From a checkpoint of a small multi-label audio tagger.
Model: 11.7M parameters, log mel input, arch transformer, norm layernorm_no_bias, activation reglu, layers 14, width 160.
Training: 7300 steps, batches of 256.
Data: trained on synthesised imitations of 52 everyday sounds, one a clip, 47.8 epochs.
Rows from block 11 of a small multi-label audio tagger, named by matrix and row number. Rows with one number within an expert belong to one neuron, the router's apart. Each number is 128 + 32 x the weight over its row's rms, rounded and kept within 0 to 255. All counts start at 0.
Before each expert's rows are labels from the 100 clips, of 14848, where the router gives the expert most weight on average: "responds to" is what is common among them; "loudest" is the band of the loudest frequency at the time of the peak. Only what is clearly more common there than usual is listed. The data: synthesised imitations of 52 everyday sounds, one a clip. In brackets: how many of the 100, against the usual share in percent.
# router: router (model.blocks.11.mlp.router.weight, 8x160, trained with AdamW), inputs 108-159
# gate: expert gate (model.blocks.11.mlp.gate, 8x320x160), inputs 108-159
# up: expert up (model.blocks.11.mlp.up, 8x320x160), inputs 108-159
# down: expert down (model.blocks.11.mlp.down, 8x160x320, transposed), outputs 108-159

# expert 3
responds to: animals (99 vs 15.6); crickets (98 vs 2); reverberation (74 vs 34.8); text has "reverberant" (74 vs 34.8)
loudest: 4000 to 8000 Hz (100 vs 12.5)
router.3 [ 75 104 157 163 159 145  91 172  78 148 126  89  98 105 184 136 123 174 133  94 160  69 194 153 167 142 103 176  97 189 191 108  60  96 140  85 114 114 114 137 158 156  94 115 139 143 137 103 177 153  80 151]
gate.10 [ 69 179 182 115 135 144 161 132 128 102  48 118 136 155 153  69 110 140 134 154 159 134 104 103 104 102 151 130 190 132 130 112 114 168 121 117 141 166 154  45  87 157 129 120 154 175 107 135 122 144  81 135]
up.10 [ 84 116 181 154 144 167  96 152 147  94 100  80 132 176 161 121 118 101 132 150 157 126 107 105 127 140 160 157 176 132 123 127  99 163 119 123 189 151 139  72 101 168 106 126 115 155  75 131 151 170 117 150]
down.10 [126 152  79  87 124 127 109 110  97 134 137 100 121 175  94 156 113 160 166 119  93 146 106 196  57 114  99  88 108 105 152 164 125 177 122 135 114 119 108 110 113 164 145 168 144 134  92  94 151 160 121  56]
gate.11 [163 179 113  70 142  89 114 152 169 131 161 115 150 159  78 157  61 132 119  82  73 147 222 155 133 119  65 114 165 163 154  96 137 175 151  73 100  88 130 117 149 100 100 157 154 114 138 148 125 142 142  47]
up.11 [146 131  77 151  69 105  98 142 149 134  74 157 111 178 107 122 139 178 177 103 103 130 174  82 133 114  94  92  89 120 113 153 103 127 165 125 107 146 120  97 145 117 101 109  69 127  94 175 101 165 203 154]
down.11 [132 109 127 156 142 165 180 108 146 174  92 142 161 141  48 112 137 134 108 154 153 155  83 154 106 111 152 127 128 161 115 140 154 159 135 127  80 145 194 101 110 114 130 133 168  55 114  69 155 129 158 120]
gate.12 [ 83 103 178 107 169 174 136 136 104 107  99  87 142  64 128 170 129 114  71 105 104 161 160 119 154 188 148 102 151  62 137 188 152 111  93 188 127 114 128 144  94 105 102 132  90 137 150 120 116 125 131 133]
up.12 [145 118 143 158  73  72 138 128 163 143 123 105 162 155  89 154 124 103 199 171  97 145 132 161 130  90  74 152  95 136 157 103 182 122 122  93 158 107 114 143 107 134  86 155 113 107 132 133 124 159  95 143]
down.12 [143 187 136 128  83 174 189 144 113 112 140 143  73 169 121 128 124 162 101 188  91  99  75  80  99  95 121 114 117 159 140 121 170 180 180 175  58 131 119 157 147 128  90 148 160 125 145  92 149 129 152 117]
gate.13 [136 168 168 180 159 109 139 130 100 160 117  76 162 147  88 137 113  89 116 126 144 102 138 119 147 168 119 163 213 191 182 116 108  78 113 136  90 191 179 101 172  82 139  73 159 126 117 120 153 160  90 114]
up.13 [141 160 124 197 133 135 175  93 104 154 127  89 131 190 120 107 123 119 118 192 148  52 134 185  94 125 109 171 174 187 196 160  76 101 102 110  97 185 169  84 117 104  96  95 158 112 133 118 110 104 125  97]
down.13 [109 132  51  56 143 109  63 168 103 157 112  98 155 147 112 157 136 131 141 165  72 184 145 103 117 144 122  82 140 144  75 150  95 131 107 130 101  91 110 172 130 140 158 182 110  76 141 105 133 107 157 134]

# expert 5
responds to: nature (98 vs 13.4); rain (82 vs 1.9)
loudest: 2000 to 4000 Hz (59 vs 9.1); 4000 to 8000 Hz (38 vs 12.5)
router.5 [106 193 135  83 103 170 134 131 165 129 150 134 159 177  71 137 106  99 114 135  97 150 142 152 103 140 165 171 168  96 165 110  91 147 177 172 136  98 102 154 141  82 165 187 121 115  61 162 123 159 176 182]
gate.10 [110  62 127 101 130 159 128 123 141 197 159 160 111 127 126 201 106 188 206 154 161 142 125 109 183 115 118 166 148 118 142  96  88 109 169 110 160 107 109  77 111 139 109 123 160  83 157 104  75 146  96 111]
up.10 [102 164 110 129 122 107 132 129 153 119 138  89 134 122 121 194  43  66 134 113 140 114 129 143 118 154  88 122  85  75 141 131 126 129 131  92 105  93 125  85 134 158 139 106 121 138 128 162 131 107 130 178]
down.10 [110 143 136  90 111 125 177 113  48 177 107 152 159 112  79 119 148 115 129 206 132 119 116 163  92  72 134 163 129  93 112  76 177  79  76 117  77 181  80 100  94 112 201 135 167 101  72 116 167 152 169 104]
gate.11 [141 116 136 166 121  98 130 160 128  79 152 160 100 165  46 175 155 150 129 143 129 193 171  84 179 182 101 140 153 162  87  82 140 160  53 155 126  82 170  63 118 155 129 147  55 156 113 143 119 133 135 117]
up.11 [140 131 148 145 117 104 104  78 143 158 169  66 215 152 171 139 169 108 162 104  89  45  99 173 186 134 156 122 100 112 143 107  77 136 138 132 118 156 118 203 150  28 157 138 126 125 148 103 152 128 125 140]
down.11 [102 162 118 154 142 134 147 132  72 126 103 169 110 171 124  94 181 177 140 141 124  96 147 108 145 132 135  95 193 140 152  57 224 129 119  95 103 117 100 126  76 137  96 116  91 114 124 136 114 127 164 148]
gate.12 [133 153 184 129 109 113 164  99 104  90  83 117 112  62 157 118 136 136 155 140  66 141 155 173 178 189  72  85 140 138 177 170 180 147 186 110 209 154 159 113  71 108  91  68 143  77 114 142 122 122  98 105]
up.12 [143 129  89 158  95 105 113 158 164 157 171 108 154 205 109 101 153 108 120 157 177 127 126 136  81  85 188 199 150 122  88 128  71 120  79 100  38 147 152 163 187 128 109 173 107 173 173  99 187  90 128 138]
down.12 [185 170 123  67 119 100 153 112 150 126 131 211 133 116 112  96 106  87 233 102  66 146 108 101 130 148 126  93 131 114 121 114 116 127 124 147 100 147  89 148 149 124  64 141 141 109 158 111 124 126 116  94]
gate.13 [153 112 110 179 177  62 106 143 103 107 113 122  97 152 157 140 110 119 139 101 164 139 171  91  96 166 164 102 100 158 140 139  93 139 164 169 133 146 147 142 125  90 227 176 117 160  64  88 121 110 100  87]
up.13 [128 164 146  87  76 193 173 114 151 161 141 162 148 108 124 129 127 137 130 135  80 151  73 164 149 117  76 107 164 129 115 123 133 132  92 104 137 111 131 117 130 125  17  34 143  97 203 153  95 167 149 117]
down.13 [143 186 140 133 148  90 107 160 104 193 115 151  66 143 144  91  84 157 103 124 100  51 155 114 120 136 197 158  94  94 105  97 134 181 150 107 151 115 104 151 163 130 131 137 135 131  94  61  91 107 137 118]

# expert 0
responds to: engine (89 vs 1.9); machines and effects (89 vs 21.5)
loudest: 500 to 1000 Hz (47 vs 14.8); 250 to 500 Hz (40 vs 11.4)
router.0 [153 166 112 151 178  81 140 141 144  74 146 120 175  80  94 159 113 146 106 164  93 154 131  72  96 127 157 137 119  66 169 154 136 176  87 158 110 139 149 103 128 129 174  79 126 204 137 164  95  82 137  96]
gate.10 [ 96 154 176 153 152 122 177  72 157 129 146 111 133 163 177 150 106 129  92  99 158 158 135 124 107 111  94 117 107 109  69 115 108 174 155 128  66 137 125 155 167 128 103 118 147 117 157 183 116 198 156 131]
up.10 [101 151 180 127 143 124 147  74 153 126 137 138 102 165 175 142  70 109  96 125 136 126  83 148 140  90 157 109 123 124 120 182 124 199 152  94  68 127 138 191 161 134 112  87 138  99 134 160  94 189 150 149]
down.10 [ 93 106 167 164 114 172 167 151 141 113 164  94 114 132 192  82 135 182 114 100  81 129 124 147  56 100 104 107 148  96 132 177 135 139 136 166 118 129 107 192 170 155 104 131 111 119  77 129 123 105 109 127]
gate.11 [164 129 114  92 121 120 198 117  92 157 144 139 153  85 122 136  77 126 168 164 115 109 181 133 175 152 175 121  78  99 125 126 113 127 144 140 127 136 136 103 122  74  26 138  80 127  79 140 155 121 121 126]
up.11 [145 114 139 127 131 121 185 130 151 130 160 124 160  77 134 144  82 122 193 149  98  43 149 130  91  98 171 146  61 106 162 140 126  95 151 110  95 123 165 126 138  98 169 137 148 142  94 173 131 101 132 113]
down.11 [158 111 118 150 148 136 178 101 115 140 154 104 141 133 186  70 107 100 111 129 126 172  73 148 101 141 140 111 157 102 129 188 171  87 188 182 145 109 113 130 142 136 114 110 142 121 100 154 178 118 203  94]
gate.12 [ 98 154 135 166 153 164 115  84 142 109 125 113 119 120 188 138 118 156  77 109 183 116 158 160 234 125 139 124 126  93 138 102 139 121  54 152 140  91 160 168 159  78  75 120 162 215  88 120 126 100 143  73]
up.12 [102 169 146 105 148 123 139 157  95 106 140 143  67 152 106  63 135 119 125 123  98 140 132 147 124 121 155 177 115 145 142 113 108 154 134 136 219 175 130  94  99  69 100 132 110  95 195 161 102 145 101 192]
down.12 [181 115 117 127  82 134 116 135 100 142 165 111 122 103 107 166 100 125 165  78 154  51 103 120 150 125 119 154 111 146 160 145 185 157 113 132  85  86 124 134 150 169 139 118  73 146 132 110 166  91 157 165]
gate.13 [115 103 148 105 169  92 140  97 143 117 136 143 179 183  93  87 115 163  91  48 146 154 167  97 147 127 119 125 129 125 110  94 167 147 105 160 140 109 148 165 133 181 135 105   0 145  87 126 141 126 110 153]
up.13 [148 135 161  85 101 208 107 136 125 140  90  80  95 112 139 126 184 121 129 210 118 102  82 154 108  94 167 124 143 139 182 126 116 143 151  97 118 113 119 107 160  88  93 139 214 166 161 143 140 103 139 124]
down.13 [ 82  80 137 140  83 137 114 134 132 102 167 200 174 137 164 154 140 107 179 116 147  84 143 116 140  78 166 120  69  94 150 149 116 100 110 144 132 114 129 118 113 157 196 117 137 109 139 163  78 108 116 153]

# expert 7
responds to: fire crackling (54 vs 2); hammering (46 vs 2)
loudest: 1000 to 2000 Hz (31 vs 10.9)
router.7 [ 99 158  85  84 118 174 128  81  79 128 176 125 155 114 158 150 107 135  99  95 136 121  97 113 133  75 133 147 115 121 162 113 153 103  82 144 101 188 162 181 169  88 135 130 148 119 129 159 137 156 150 159]
gate.10 [176 117  99 182 122 107 104 127 100 118 123 103 167 116 171 120  83 125 137 124 198 141 122 148 127 159 129 112  89 125  87 160 110  81 149  88  82  40  80 116 119  63 144 166  86  63 136 110 129 140 100 153]
up.10 [101 133 176 109 122 113  94 162 143 134 149 109 192  62 182 119 135  72 117 120 157 138 142  94 105 119  61 139  93 108 118  67 118  94  83 208  97 120 155 126 176 102 161 128 114 129 110 119 128 149  95 181]
down.10 [ 81 105 131  92 117 137 110  70 142 137 129 113 132  76 172 117  74 193  96 121 119 134 183 163 152 119 236 145 204 150 115 161 134  72 160 147  92 163  92 130  84 157 124 110  72 142 117 153 139  87 150  45]
gate.11 [ 92 120 135 163  65 104 162 143 132 181 122 255 120 120 110 149  85 109  90 121  85 121 145 151 123 162  94  74 119 131 147 186 129 138 140  71  77 119 158  72 187 106 128 105 129 139 116 199 130 209 101 165]
up.11 [164 139 134 115 160 163 126 129 137  71 110  30 120 129 112 100 156  82 135 127 198  88 138 128 122 102  83 191 147 101 132 105 164  91 167 156 131 157 134 162  79 136 158 114 116 142 139  85  80  68 152 115]
down.11 [142 126 124 149  45  99 137 157 151 179 152 130 183 169 130 126 161 197 165 177 130 118 183 129 144 117  85 102  90 133  36 140  84 120  98 107 160 157 133 114 123 109  99  74 158 172  78 154 114 101  96  67]
gate.12 [125 139 136 141 121 202 129  83 119 160 125 119 173 112 136 171 115 112 163 104 134 100 148 115 122 111 105 128 130 132 154 100 152 149 129 118 107 116 146 125 169 163 164 166 133 161 154 113  74  99  94 171]
up.12 [122 102 161 143 135 117 128 183 164 148 161 145  99 158 128  99  84 136 101 137 117 203 156 138 130 128 162 112  82  97 155 153 138 110 105 150 112 136 136 112 137 126 122 121 138  76  99  73 191 148 151 134]
down.12 [163 137 107  89 132 129 158 111 179 119  84 143 169  79 164 123 151 166  96 169 156 100 166 130 163 129 118 109  96  95 134 141 154 153 116  87  80 134 141 161 189  94 152 124 170 138 185 146  89 149 123 130]
gate.13 [162 145 116 178 132  92 123 105 162 148 164 144 146 115 152 109  86  76 119  59 151 116 109  98 114 150 106 154 105 160 133 100 160 141  96 158 133  77 112 141 139 116  66 126 106 164 142 117 124  99 154 130]
up.13 [156 143  99 139 145 108 129 119 108 165 111 129 143 158 135  99 165 135 120  55 147  72 127 157  31 157 130 158 123 156 121  69 125 129 130 138 134 129  48 131  98 135 115  99 174 146 122 125 115 183 122 173]
down.13 [120 109 147 128 112 164 102 115 129  75 144 137 177 135 133 193  88  85  69 184 103 143  97 148  61  80 183 110  68 181 100  89 166 136 116 141 219 137 178 136  80 161 125 126 130 148 118 164 189 131 159 136]